A small masked image model, trained from scratch: soap at rate 0.0023.
Rows from block 4 of a small masked image model, named by matrix and row number. Rows with one number belong to one channel. Each number is 200 + 20 x the weight over its row's rms, rounded and kept within 0 to 999. All counts start at 0.
After each channel's rows are labels from the 100 images, of 14848, where the channel reaches its highest value: "patch colour" is the nearest of a few named colours to the mean colour under the peak. Only what is clearly more common there than usual is listed. The data: dead-leaves pictures: piles of overlapping shapes. In brackets: how many of the 100.
# convs0: first 3x3 conv, stride 2 (model.blocks.4.convs.0.weight, 208x144x3x3, each kernel summed), inputs 0-143
# convs1: second 3x3 conv (model.blocks.4.convs.1.weight, 208x208x3x3, transposed, each kernel summed), outputs 0-207

convs0.54,180,205,231,172,232,199,229,206,208,200,198,187,224,179,196,187,219,202,188,197,179,186,150,206,190,193,222,220,208,221,192,200,226,224,217,202,166,199,214,182,213,219,235,218,166,216,193,218,208,188,194,183,229,185,213,213,187,210,205,206,170,231,201,200,226,169,216,184,180,187,201,184,209,179,179,186,205,201,197,199,196,211,172,184,179,188,218,238,194,180,224,189,215,230,194,215,189,197,180,201,207,225,234,187,223,201,234,234,180,188,172,133,199,205,194,195,211,196,180,182,206,204,238,195,214,219,208,155,225,173,219,202,213,197,178,196,213,138,164,208,190,229,182,193
convs1.54,176,183,181,196,207,241,200,167,213,207,232,242,222,207,177,183,203,155,215,181,183,193,236,182,218,196,164,188,186,176,185,206,202,197,188,243,191,176,204,191,202,186,217,208,172,183,198,187,219,218,211,179,204,213,206,200,195,164,179,213,195,210,198,214,182,191,234,201,203,222,195,202,225,222,182,202,203,236,204,181,188,207,216,217,173,207,198,204,179,196,223,218,188,217,181,225,230,187,200,173,186,236,171,217,214,218,199,227,228,181,204,207,171,193,211,181,203,221,214,182,190,156,206,205,192,193,201,206,202,211,237,185,176,193,210,196,181,219,175,219,161,198,170,168,206,186,173,205,233,198,192,181,192,187,162,218,198,214,203,198,184,220,210,195,209,186,237,224,213,218,180,208,203,198,207,229,228,187,219,175,152,201,187,187,206,213,232,175,207,246,186,174,145,198,205,228,217,203,159,215,232,215,201,236,233,194,215,239
patch colour: purple (26)

convs0.203,172,206,180,192,189,192,179,229,187,178,191,221,223,206,187,216,173,187,212,160,219,178,197,183,168,219,195,219,199,201,214,212,204,199,213,159,181,208,194,159,204,205,246,225,189,188,181,200,195,219,206,192,177,190,153,231,220,216,203,205,193,218,162,203,216,214,205,192,213,193,190,236,193,197,180,197,162,229,199,191,239,183,192,206,182,186,237,211,207,190,241,195,176,208,187,185,199,232,190,192,203,229,197,185,218,212,203,214,151,192,196,173,216,196,220,222,207,212,178,212,202,180,187,170,210,208,221,205,185,187,180,159,217,223,189,163,192,210,174,202,166,227,177,250
convs1.203,171,193,196,214,174,186,205,193,181,186,184,206,183,198,233,195,205,222,188,202,175,198,207,209,205,178,213,216,205,199,160,166,212,199,205,206,182,195,209,202,186,209,248,230,185,198,215,183,206,217,205,175,207,218,226,203,175,225,218,166,208,226,185,228,215,212,211,208,184,149,224,197,218,229,167,177,206,195,223,174,221,255,215,172,168,192,231,203,204,177,216,181,202,197,203,186,210,209,204,168,221,230,235,212,202,192,206,241,177,217,205,179,179,193,197,265,203,199,215,206,214,222,194,196,210,175,220,234,185,215,200,230,204,182,202,192,224,158,175,212,201,204,202,208,199,186,216,206,191,222,217,207,194,201,211,215,172,215,218,181,172,213,188,217,212,204,230,186,240,198,214,253,208,184,173,189,185,193,207,192,193,231,195,211,225,246,196,195,196,183,151,171,214,178,186,207,196,197,240,241,207,212,183,171,187,225,209,183
patch colour: purple (29)

convs0.28,182,177,186,211,204,241,178,225,214,182,192,201,192,189,194,220,211,207,238,197,187,246,201,225,163,174,238,195,210,178,208,164,163,221,180,235,192,214,187,201,211,154,219,180,176,182,199,218,205,233,203,188,194,208,166,223,185,200,211,193,180,206,179,216,200,204,193,164,213,218,190,213,214,185,177,184,195,235,177,233,198,185,223,246,205,196,188,200,199,200,205,193,189,195,193,210,219,187,190,219,240,214,168,258,202,210,194,235,200,200,222,212,207,196,181,169,190,201,194,200,214,209,186,205,177,198,178,201,217,219,206,161,194,189,176,195,213,189,172,199,144,205,214,178
convs1.28,218,199,208,202,197,181,173,198,192,206,227,166,200,206,217,223,189,203,199,194,212,226,195,226,181,201,191,211,206,186,179,171,181,158,184,214,217,205,188,178,182,205,229,206,205,194,193,188,198,224,206,213,237,197,207,192,205,227,195,206,185,190,191,212,197,197,214,160,195,231,203,172,197,149,190,181,188,192,209,207,195,209,197,189,237,149,180,229,189,193,182,216,170,219,194,190,197,204,208,188,182,192,206,191,239,194,209,167,251,214,206,206,224,223,223,200,191,212,181,189,204,202,201,223,188,212,174,231,165,230,153,166,213,231,163,211,232,233,223,186,200,200,165,204,198,204,203,207,217,138,202,225,221,213,209,198,200,213,180,203,217,192,188,220,180,187,198,240,190,228,176,246,194,232,212,196,192,208,163,254,224,147,203,200,198,214,182,205,213,214,211,197,190,223,184,222,181,193,219,174,234,189,169,195,215,214,211,210
patch colour: grey (57)

convs0.85,167,199,152,217,187,204,197,215,249,174,216,186,209,208,209,192,214,182,206,213,217,221,191,208,158,204,216,224,230,202,200,190,208,195,220,193,199,168,205,213,217,191,189,220,189,200,187,178,168,173,239,205,224,195,184,247,196,204,236,199,199,198,174,186,208,189,211,201,240,200,208,178,227,204,183,189,194,201,170,214,218,210,200,226,214,181,209,201,226,228,231,225,168,213,193,240,189,186,145,220,186,175,210,204,203,187,222,211,198,230,197,208,184,186,195,210,205,178,200,215,179,204,221,180,143,207,184,225,188,193,197,209,198,200,221,162,180,169,216,216,208,209,179,153
convs1.85,173,216,187,189,199,191,187,180,182,198,189,195,214,208,174,191,244,208,172,196,204,175,225,189,206,213,192,200,213,189,204,199,216,203,202,226,179,217,231,189,206,196,171,253,192,207,207,177,226,190,178,132,200,212,202,202,192,218,174,220,197,227,221,183,192,204,234,172,216,182,209,200,191,230,177,224,231,187,229,191,215,223,206,221,202,184,185,213,201,176,189,220,204,248,199,208,191,184,203,229,195,211,153,223,196,198,190,210,199,218,182,249,161,200,216,239,235,201,173,177,191,167,153,213,178,217,234,187,209,192,180,222,217,198,232,216,190,216,169,174,202,202,209,224,181,174,171,193,187,201,219,188,193,170,211,177,198,185,224,220,206,183,197,190,200,185,220,199,212,186,194,208,172,177,207,186,209,206,215,186,186,246,231,168,209,185,220,226,222,153,215,164,190,203,188,197,208,180,192,199,205,235,194,195,203,228,221,213
patch colour: purple (27)

convs0.92,191,195,176,193,237,192,174,209,246,179,203,186,219,186,227,212,220,218,234,187,202,180,197,210,194,173,188,204,209,216,212,225,208,178,204,153,222,198,188,181,202,176,203,219,220,186,207,207,211,184,224,209,210,206,166,210,236,200,222,180,208,197,178,165,213,191,182,181,197,212,192,210,221,176,229,189,210,240,196,207,197,228,177,199,179,181,190,226,198,238,235,170,215,206,190,186,189,202,239,181,196,182,172,197,214,156,203,251,173,210,196,204,163,208,186,227,187,212,191,219,194,222,174,218,179,177,220,223,192,186,180,215,186,204,143,207,220,164,216,203,209,198,196,219
convs1.92,194,161,202,196,223,206,217,197,164,190,198,216,197,194,201,213,224,208,176,191,207,207,187,166,165,181,224,198,223,219,205,184,210,211,215,221,190,191,233,185,191,198,175,207,193,159,178,208,174,223,222,189,182,195,159,209,211,208,214,198,178,201,217,214,192,182,174,172,236,188,187,207,244,230,238,224,154,218,211,194,206,219,217,217,198,193,210,207,202,219,196,208,226,198,223,185,190,151,184,189,170,174,211,211,182,227,185,187,191,204,209,182,160,198,173,175,176,188,204,224,216,188,200,169,185,199,177,208,185,163,240,181,199,186,211,205,142,208,207,244,201,204,212,224,194,199,183,207,235,177,191,207,206,242,199,205,200,211,187,207,209,221,212,232,199,217,208,183,210,160,213,200,228,197,207,185,170,186,185,173,204,202,200,239,250,184,196,175,224,219,252,168,212,199,205,167,207,212,202,188,225,197,192,218,184,213,187,186
patch colour: green (45)

convs0.129,205,178,201,196,219,199,190,219,191,205,227,212,212,249,225,222,211,209,195,208,192,194,184,185,214,157,174,217,211,209,193,200,221,216,178,186,212,188,168,194,157,191,191,211,178,178,197,207,180,198,185,198,197,198,209,215,180,195,189,239,172,168,182,210,193,205,216,202,180,193,179,165,156,179,185,196,175,187,224,224,183,198,168,220,183,133,195,223,229,176,215,193,186,191,193,229,216,219,213,212,226,199,209,222,221,195,224,209,216,194,233,190,201,212,186,161,194,224,200,176,226,174,248,211,184,192,196,164,221,188,169,217,192,146,198,213,180,222,184,195,203,204,197,196
convs1.129,225,226,204,192,181,209,201,209,178,213,227,206,180,196,211,235,208,191,214,214,189,193,226,178,221,211,214,204,217,207,186,193,211,168,201,201,213,216,147,231,167,187,225,206,209,179,233,162,240,202,207,203,235,196,194,179,193,201,185,188,201,213,200,208,205,193,183,210,212,244,213,210,143,163,178,187,234,209,185,196,178,198,194,192,204,205,225,189,201,168,201,204,163,193,201,225,227,211,194,203,200,200,172,186,218,235,213,158,209,195,211,188,186,220,173,211,190,221,219,208,167,224,215,257,237,204,177,203,224,221,219,196,210,191,186,234,213,197,202,175,180,204,151,188,258,253,198,211,207,192,193,240,200,216,172,216,193,207,193,226,172,185,229,190,199,212,222,155,213,198,228,194,207,214,174,181,215,225,198,213,225,173,188,206,185,224,195,207,201,225,188,193,205,180,194,217,163,201,199,207,208,226,212,193,221,201,200,193
patch colour: grey (49)

convs0.107,160,181,168,161,168,183,232,191,195,179,210,191,208,221,231,233,188,192,195,241,184,244,166,185,211,251,197,202,198,179,191,213,199,207,204,206,231,190,219,214,222,186,196,193,191,217,202,207,210,178,188,223,194,190,185,176,190,213,207,189,202,210,176,179,189,224,193,215,191,201,194,197,237,228,192,233,174,194,188,205,204,184,192,186,210,212,178,154,202,196,209,214,182,206,231,228,200,188,194,219,227,213,202,179,232,234,210,193,166,148,185,226,195,196,212,216,209,183,193,270,200,215,197,208,195,187,242,205,187,202,205,220,208,218,200,235,201,183,206,175,207,210,209,217
convs1.107,191,193,232,213,221,211,204,221,216,220,220,194,195,229,216,177,227,172,172,184,209,186,199,215,193,197,196,169,176,210,200,220,164,187,217,202,214,196,190,206,165,213,190,199,184,196,194,252,238,205,194,155,231,200,188,189,172,204,174,173,195,194,197,183,236,206,192,204,221,184,194,201,230,218,192,208,222,206,191,197,185,201,228,187,212,221,202,170,197,185,212,280,244,171,167,170,218,206,201,184,186,205,191,221,194,201,165,191,223,196,197,204,209,202,180,190,199,220,198,166,217,174,175,243,212,218,205,201,204,234,226,210,204,174,159,196,208,204,192,181,201,177,241,233,215,186,190,240,218,206,227,204,214,219,214,163,184,209,212,199,188,204,216,208,216,205,217,173,170,201,234,177,181,161,222,192,216,200,180,209,192,216,156,207,169,192,207,170,222,188,196,208,176,208,176,190,237,200,185,195,214,207,211,205,186,216,170,196
patch colour: purple (37)

convs0.89,194,175,191,201,209,172,189,197,209,239,217,208,215,174,218,197,225,197,195,255,220,224,204,183,168,211,165,199,190,207,206,187,196,208,192,174,212,218,180,227,210,256,170,233,172,215,213,251,204,220,199,203,225,192,147,195,185,189,209,201,163,171,201,195,180,187,188,201,202,203,194,197,215,198,186,198,204,199,183,172,210,220,199,211,183,238,164,206,214,200,167,199,180,204,210,167,197,200,182,224,167,213,229,184,204,225,214,189,186,212,166,212,204,202,208,197,236,184,205,172,200,202,178,194,217,221,180,206,233,188,228,176,208,251,177,228,180,208,224,209,210,214,188,185
convs1.89,199,197,179,219,219,209,184,208,191,207,223,176,212,197,181,213,172,209,201,200,172,187,209,221,201,202,174,193,236,184,204,200,196,198,175,220,210,221,182,220,197,164,223,196,196,237,229,238,225,173,191,218,199,215,223,225,256,202,230,208,188,181,171,214,233,209,224,228,164,188,192,206,212,218,235,189,214,199,206,214,225,190,214,191,194,211,227,229,166,181,252,185,208,219,179,208,234,202,227,179,193,213,213,239,216,189,225,211,205,257,179,220,216,229,234,205,205,205,184,157,198,219,196,192,233,184,214,201,219,209,179,178,173,215,190,187,161,225,198,153,219,220,166,183,199,173,224,215,204,190,231,205,183,211,210,201,226,193,178,193,180,210,188,190,200,192,183,213,196,189,187,216,187,218,180,202,212,214,183,178,241,221,213,200,229,217,205,192,195,184,172,204,220,235,191,202,199,218,193,190,170,187,215,218,184,217,236,176
patch colour: green (26)

convs0.115,233,222,196,188,194,232,171,195,215,208,205,196,227,204,162,222,186,167,190,166,174,184,196,227,180,208,191,182,196,203,178,193,201,210,207,252,195,238,159,171,215,193,194,202,198,191,216,174,140,227,181,196,178,218,218,210,210,191,198,193,181,196,214,216,198,192,188,216,223,173,209,195,175,190,196,220,219,209,249,217,245,215,173,228,222,185,213,183,203,231,206,160,215,195,217,191,191,186,172,184,179,209,203,169,192,199,237,196,204,187,194,210,210,199,213,204,213,166,179,210,189,209,236,220,178,196,229,213,182,201,182,209,231,223,230,236,195,216,177,191,199,212,211,182
convs1.115,226,194,176,201,163,215,198,150,165,165,196,163,217,211,169,201,217,209,198,219,221,196,219,210,194,186,176,207,194,206,223,239,207,205,214,179,197,174,175,176,176,183,195,202,198,216,219,208,190,208,191,193,208,180,177,167,182,201,179,246,181,217,200,223,221,188,216,235,199,186,222,194,231,164,182,138,213,202,183,226,204,194,200,222,204,182,158,190,195,227,228,179,182,208,201,199,192,205,175,202,204,201,180,210,175,181,213,179,197,212,188,244,168,198,160,176,195,219,191,201,184,200,172,244,205,189,209,217,189,189,209,181,214,233,231,168,209,243,219,194,210,166,234,227,194,206,200,185,215,189,203,216,176,179,181,181,198,208,228,197,221,200,204,189,215,182,194,176,216,192,179,199,182,206,221,204,218,193,216,193,204,175,221,198,228,208,173,207,189,214,205,218,166,198,245,216,175,225,157,190,225,231,203,201,173,209,188,199
patch colour: purple (34)

convs0.192,184,205,178,171,184,200,187,181,206,212,213,228,183,203,193,223,228,217,212,208,190,206,234,192,218,226,191,227,201,210,252,217,206,198,187,234,249,207,172,201,186,223,184,198,203,191,183,194,206,214,199,192,174,191,202,188,158,192,217,226,156,192,203,172,209,221,187,190,209,192,208,210,178,204,200,196,209,215,234,208,195,202,189,206,204,175,214,172,221,171,179,227,229,190,203,205,207,159,215,188,199,198,159,164,191,219,217,182,212,198,209,238,193,179,176,176,221,213,237,211,182,189,171,188,169,199,217,188,218,165,204,183,146,203,187,177,193,180,169,180,248,206,187,218
convs1.192,192,214,160,220,204,194,214,202,226,202,186,193,180,181,177,240,182,222,207,222,224,156,216,207,193,191,173,230,204,207,197,200,178,195,207,200,208,219,192,206,179,212,174,226,221,196,210,201,222,187,220,221,201,189,222,214,223,189,188,173,160,196,185,208,170,203,193,201,212,222,218,190,208,229,211,151,202,198,199,213,250,193,206,182,198,179,235,191,158,195,175,202,205,186,165,179,179,203,202,191,200,224,205,219,205,199,207,189,180,191,193,160,163,160,191,212,269,187,206,185,241,209,215,229,225,220,215,210,191,209,194,219,217,212,232,220,238,215,198,163,210,210,193,206,193,206,210,219,197,235,235,205,202,181,188,200,158,221,169,216,208,194,188,189,209,170,219,179,221,215,197,203,200,191,213,209,214,261,218,217,185,197,159,177,203,225,180,187,181,209,186,219,241,201,219,221,177,198,196,187,218,220,200,178,213,224,186,187
patch colour: grey (53)

convs0.98,213,181,228,184,225,208,241,211,249,202,182,205,192,189,246,217,166,157,200,199,205,210,200,154,215,244,186,198,232,210,219,195,173,218,202,217,244,194,196,196,229,209,214,209,178,210,220,192,204,233,216,185,202,186,220,171,193,204,180,184,195,218,203,183,192,163,253,194,200,198,190,193,189,174,181,195,215,219,238,190,218,194,179,211,202,192,193,188,205,191,235,220,178,214,196,159,199,203,196,190,176,229,216,219,202,202,213,223,183,203,182,185,193,196,212,203,166,216,199,224,192,196,170,176,215,219,196,192,175,204,218,182,190,175,155,218,166,202,205,199,189,218,159,184
convs1.98,186,192,199,219,190,190,163,179,183,178,190,200,191,195,153,198,195,203,179,222,213,227,228,176,185,196,164,217,226,212,203,214,227,188,203,178,201,230,202,161,201,184,201,157,202,201,181,236,180,224,195,210,214,166,237,198,199,198,204,172,206,206,225,207,187,201,214,222,186,192,207,196,193,200,209,187,228,188,193,188,202,218,187,221,184,188,184,210,194,204,218,154,197,210,134,188,209,182,230,166,180,215,212,229,186,211,189,235,189,166,208,212,186,237,228,179,219,185,186,210,208,208,205,191,182,178,191,176,207,224,220,201,206,139,189,190,201,181,198,215,177,188,225,188,171,204,234,211,188,196,196,213,218,220,208,177,204,199,218,204,200,210,171,169,179,163,188,192,230,158,181,176,146,205,228,196,212,189,234,167,214,187,188,193,185,194,224,187,224,199,199,182,188,180,222,236,198,197,181,199,193,209,250,168,222,199,193,193
patch colour: green (26)

convs0.181,206,206,195,159,201,233,220,197,201,185,215,220,177,221,233,206,153,224,190,191,194,166,192,189,191,148,189,177,198,176,195,171,193,187,174,221,196,214,176,198,211,225,229,197,181,215,173,179,217,218,214,206,197,204,218,202,168,182,209,237,175,196,194,212,200,205,208,210,193,188,206,205,198,186,173,208,198,211,212,212,197,208,206,170,212,228,197,217,181,178,190,214,219,178,186,180,213,209,226,220,154,227,154,165,182,221,224,189,167,198,214,176,178,232,215,177,185,180,256,209,204,198,223,177,211,188,194,197,178,168,228,200,189,164,182,198,209,184,200,242,182,190,214,188
convs1.181,216,202,207,178,191,221,171,205,192,177,182,226,209,182,211,179,172,196,233,190,189,215,177,226,184,210,190,227,187,223,177,168,214,184,192,207,205,209,226,223,209,181,191,196,188,249,203,222,162,181,208,195,206,184,186,214,219,187,200,192,162,187,199,217,193,172,164,209,192,214,227,194,202,178,206,166,165,197,201,199,205,194,185,192,205,191,206,188,229,206,151,186,186,202,190,201,192,174,169,195,186,194,179,238,221,189,233,203,180,187,186,194,182,184,215,187,182,195,206,179,231,199,200,179,195,178,205,177,188,192,227,180,177,214,237,176,154,176,169,216,227,206,197,216,222,190,193,203,198,226,186,209,228,201,208,211,185,212,182,186,201,186,184,218,235,225,180,174,196,212,170,234,225,221,218,215,190,237,220,199,186,204,203,181,193,219,230,185,179,200,269,239,217,205,226,262,247,182,192,179,214,185,193,193,220,186,193,207
patch colour: green (29)

convs0.105,203,212,195,205,160,201,212,175,186,160,217,241,190,224,192,174,193,196,182,198,194,185,202,169,187,198,221,203,205,237,184,201,184,230,182,238,202,162,213,243,218,183,189,196,183,197,183,203,228,176,206,214,208,164,218,221,191,221,194,201,184,222,182,211,194,240,179,231,233,203,175,213,174,238,178,189,214,240,196,207,194,191,186,186,226,213,202,214,172,225,195,188,205,182,196,166,224,190,190,210,236,213,193,214,194,203,206,218,217,223,224,228,189,161,212,215,247,183,200,193,202,168,211,179,213,189,210,183,219,157,230,194,179,201,185,202,204,226,186,198,229,221,179,212
convs1.105,215,182,229,212,206,196,208,182,191,180,190,214,194,225,204,228,210,215,198,249,216,173,223,241,175,222,197,222,217,213,206,187,207,175,250,200,182,212,179,169,185,204,182,189,180,231,168,186,176,188,155,208,234,191,215,189,205,165,226,163,164,206,181,170,195,186,182,197,218,209,216,216,191,188,219,205,195,204,151,198,175,183,215,233,195,205,185,219,230,209,214,215,213,202,238,189,217,189,209,206,229,165,207,225,197,186,175,153,213,195,196,186,214,206,205,209,182,203,210,213,242,187,206,215,183,172,209,230,167,221,230,191,203,199,180,168,265,190,207,197,201,192,213,217,193,215,194,189,204,205,178,191,204,199,214,189,229,204,204,199,180,200,151,208,214,196,218,186,181,189,204,182,183,191,202,242,173,200,240,213,200,201,177,214,210,217,221,174,197,178,168,230,187,225,214,218,214,220,170,206,200,171,224,201,208,186,187,218
patch colour: blue (28)

convs0.196,234,181,173,196,202,205,228,184,175,205,225,235,187,204,204,220,220,192,193,179,201,223,190,205,202,210,183,231,181,212,232,205,182,215,200,195,219,186,149,160,212,193,195,225,189,197,226,189,220,216,221,161,198,173,173,161,208,197,190,217,194,239,173,206,223,147,193,178,236,203,213,180,218,206,157,222,171,178,242,202,174,173,168,170,206,193,174,184,194,193,194,211,184,191,170,216,215,217,210,181,168,226,232,209,224,191,192,203,187,191,194,183,188,197,184,202,176,182,219,213,180,197,193,216,183,213,178,156,210,176,224,200,191,198,198,214,219,198,209,226,206,220,203,214
convs1.196,212,180,175,223,230,203,212,191,196,199,236,145,208,156,189,210,203,190,205,212,222,177,213,235,219,195,208,200,208,219,175,210,196,174,218,175,227,182,193,182,204,205,204,243,204,203,211,233,224,200,188,194,181,185,221,174,246,141,216,195,201,173,205,201,200,187,186,206,210,196,197,194,185,224,214,179,204,243,198,190,245,194,218,160,201,172,184,209,210,191,201,226,226,182,207,228,205,239,216,172,192,200,205,200,215,209,191,198,185,177,199,191,178,187,186,239,225,213,211,180,194,176,178,206,212,206,201,167,204,182,165,205,202,191,181,219,173,172,211,215,183,179,200,178,220,195,208,203,192,227,246,206,218,188,199,212,220,226,195,202,187,220,197,219,213,206,215,161,196,218,210,217,183,230,218,165,209,204,148,180,190,206,181,212,184,236,223,197,246,195,161,230,185,208,230,194,193,201,206,176,209,202,232,210,225,165,203,199
patch colour: green (29)